config.toml
tokenizer = "char"
embed_dim = 256
text_encoder_width = 128
text_encoder_layers = 10
optimizer = "muon"
epochs = 19.4
weight_decay = 0.003
Rows from block 7 of the image encoder, named by matrix and row number. Rows with one number belong to one channel. Each number is 500 + 40 x the weight over its row's rms, rounded and kept within 0 to 999. All counts start at 0. Numbers have three digits each. After the name is the row's rms in percent of the matrix's.
# sq0: squeeze pointwise conv (encoder.blocks.7.sq.0.weight, 64x256x1x1), inputs 86-171
# e10: expand pointwise conv (encoder.blocks.7.e1.0.weight, 128x64x1x1, transposed), outputs 64-127
# e30: expand 3x3 conv (encoder.blocks.7.e3.0.weight, 128x64x3x3, transposed), outputs 9-17, a 3x3 kernel for each
sq0.49 167:500541499500500500538500508494500498500500437499500541500388462513494500500502500500503500500500458506487498499797429498494281500500500500507508500500500500500494500501507500500500507501518509500500494507500535474501503501500500501500500500500500500500514500
sq0.51 110:500503500500500500511500500498500500500500500500500503500508547500435500500463500500502530533500565555614500500390496500540482500500500500503479500500500500500551497500511500500500504498592517500500500509500500442539501500500500501500500500500494500500502500
sq0.52 042:500452500500500500470500551744500501500500500501500506500503707483508500500734500500467494675500472553521500500512506500569406500500500500500481500500500500500519498500490500500500500493496503500500479493500506497500501500500500512500500500500497500500561500
sq0.53 205:500474500500500500666500467482500494500499422499500526500386505501478500500499500500497505508500268450473495496398504489499561500500500500499499500500500500500511501499494500502500501500510490500500504497500491429500500500500500488500500500500500500500502500
sq0.54 225:500502500500500500308500498498500511500500500499500491500436499401472500500501500500499265517500561502538500500426443500500332500500500500500523500500500500500503500499495500500500500500504491500500501489500498440504501500500500501500500500500505500500500500
sq0.55 039:500438500500500500498500792775500500500500500500500495500494500504716500500633500500423487681500509520533500500503500500652490500500500500500488500500500500500510499500501500500500500489503502500500501450500475558500502500500500500500500500500500500500504500
sq0.56 054:500497500500500500529500515579500503500500495508500905500493548468626500500514500500572485475500512494494501500513498501453495500500500500498483500500500500500503500500550500500500508501520502500500500501500525511522505500500500501500500500500500500500615500
sq0.57 066:500468501500500500490500510407500500500500502491500523500496468502572500500579500500388520489500500486486500500470468501541557500500500500501452500500500500500447490500530500500500500513561504500500502514500504355503502500500500499500500500500496500500467500
sq0.59 153:500488500500500500452500520562500499500500500488500446500469534494516500500521500500510324476500556505502500500461435500491548500500500500500499500500500500500579507500533500503500500512526499500500501497500497445508500500500500501500500500500505500500508500
sq0.61 195:500516500500500500437500477492500503500500500498500433500479487436492500500492500500531603487500551499499500500537499501489452500500500500499457500500500500500500500500516500500500500474494499500500498489500452350519500500500500500500500500500500500500503500
sq0.62 161:500489500500500500468500497508500502500500499500500489500587523499488500500505500500522665497500473494493499500344514494490440500500500500501469500500500500500507503500472500500500500497515503500500500486500502432503501500500500503500500500500494500500497500
sq0.63 046:500494500500500500567500405546500500500500498500500503500495706498558500500398500500407384505500424605501500500553491501511714500500500500494469500500500500500503502500492500500500500499499501500500501498500475663500500500500500501500500500500502500500500500
e10.49 167:500532499501500500500529503495500500463500500500496500407491501501502503491497505501501497500500500500476492500500478530497505500452430500489500501500500457500367514482500502500569500370500500
e10.51 095:500500500515496500500496515514500500508500506499509501503460500500500499497457500500500498501501500500492501500500507488594522500533498500500500500500500577500512527501500482500502500300500500
e10.52 052:501496498366494500503423549501502498634519498505494506501614505500500504504509531503504489506507466461497586459480489482629342448537509466474469497497497432496517517497497514497456496588497498
e10.53 175:500500500509502500500504453510500500502500501500498501398484500500500500499513517500500503501501500500493500500500546565494502500458505500500500500500500342499506507500500498499436500470500499
e10.54 213:500496500550501500500520514508500500491500500500526500502507500500500489473492500500500505500500500500484492500500422532484500500500309500500500500500498404500406511500500480500497500476500500
e10.55 058:499500501485583499498450479517500519643500511497495510504549525503510503498510507511507535510512459450492607459481381433593303413531514479484473498499498499499501548498498526499447499516500500
e10.56 044:499482498478378499499569539452471491525499491480443502462511500501501501484532502501501525502502500501497468501503611645463543500644514500500500459505500497500568366500500484527499500456500500
e10.57 069:498478497737506498499526477410497495665461501499539499508547500500500438436423430500500528499499504504482472504502503503494452503452554501503503499500500478499510419500499479499524499464499500
e10.59 119:498407498500499498498473506484499498494499495498505500522513500500500502494477497500500505500500500500456526500500461514499499500507499500500500500501501468500493499500501514500381501497500500
e10.61 172:499499500495498499499495510480499499501499497499503500502498500500500500495511494500500498500500500500486491500500516476478501500421539500500500500500500206500523497487500500500498500562500500
e10.62 158:500459500508499500500518504508499500529500497500500500497508500500500494469516501500500488500500500500493479500500490543487498500505507499500500500500500703500546517462500477500417500367500501
e10.63 047:504500500467505504508491448472501437504500449507443500509511500500500509519532517500500538500501500500518534500500529468546571490321491500498500500500500494500503496500500500500426500423504509
e30.49 125:500500500500500500500500500500408500501502455566540500497555528495511540499410474500500500500500495500500500500500500500500500500500500500500500500500500500500500497498508518412338492528499504477501499515517490465515499476499509407521459509511
e30.51 024:500500500500500500500500500500500500500500500500500500527489498520485502596488507500500500500500500500500500500500500500500500500500500500500500500500500500500500408494481529492470501478385509507503502503503497482500514473480484517504496501472
e30.52 006:499499499499499499500499499499499499499499499499502499495542497489497500397499499499499499500499499500500499499499499499499499499499499500499499499499499500500499475493614546492484462543642425358490471497481457496430499579494509523486530491596
e30.53 188:500500500500500500500500500500500500493500500489516512474475523475503483500501567500500500458487500500489500500500500500500500500500500500500500500500500500500500498453491505502539501440506504500502515493501500516503465477512497499499471465487
e30.54 237:500500500500500500500500500500504500509526500500500494576500422525502502487460463500500500500500500500500500500500500500500500500500500500500500500500500500500500495481495473490483525491487499478489438513555470402493394496500494499498478488494
e30.55 012:500501500502503501500501500500503500502502503501506501497500495494498504460512512500500500501500500500500500500501500502502501500501500500500500501501500500500500489503620508506497607554505456486493478504496486504488510562504505527502514500562
e30.56 013:500500500500500500500500500500500500500500500500500500502512533457467547521523508500500500500500500500500500500500500500500500500500500500500500500500500500500500688467583531446543433498449575496500576505461524647512482445390721551530553415511
e30.57 060:500500500500500500500500500500500500500500500500500498492498498516503500475516494500500500500500500500500500500500500500500500500500500500500500500500500500500500508492534503468502526501495483501502447512508490519509464475481450736547490495522
e30.59 111:500500500500500500500500500500500501500500500500500500585446337498500471499590444500500500500500500500500500500500500500500500500500500500500500500500500500500500439457500496515498643550517497454502512640441487463436431506452470492490497582501
e30.61 140:500500500500500500500500500500500494500496500500500500538522492502514630508466513500500500500500441500500500500500500500500500500500500500500500500500500500500500482604498450489541414499512512468494509496498503496469428513440485437498603544557
e30.62 141:500500500500544500500500500500500500500500528500500500505499406503495434520567507500500492500500500500500500500500500500500500500500500500500500500500500500500500529448499520485498498507431537505514499515558524501511560572502519518521503484497
e30.63 006:500500500500500500500500500500500500500500500500500500498500500496504502499516500500500500500500500500500500500500500500500500500500500500500500500500500500500500499500553572520498535516562507512519519494499500491504536501500504494487500477464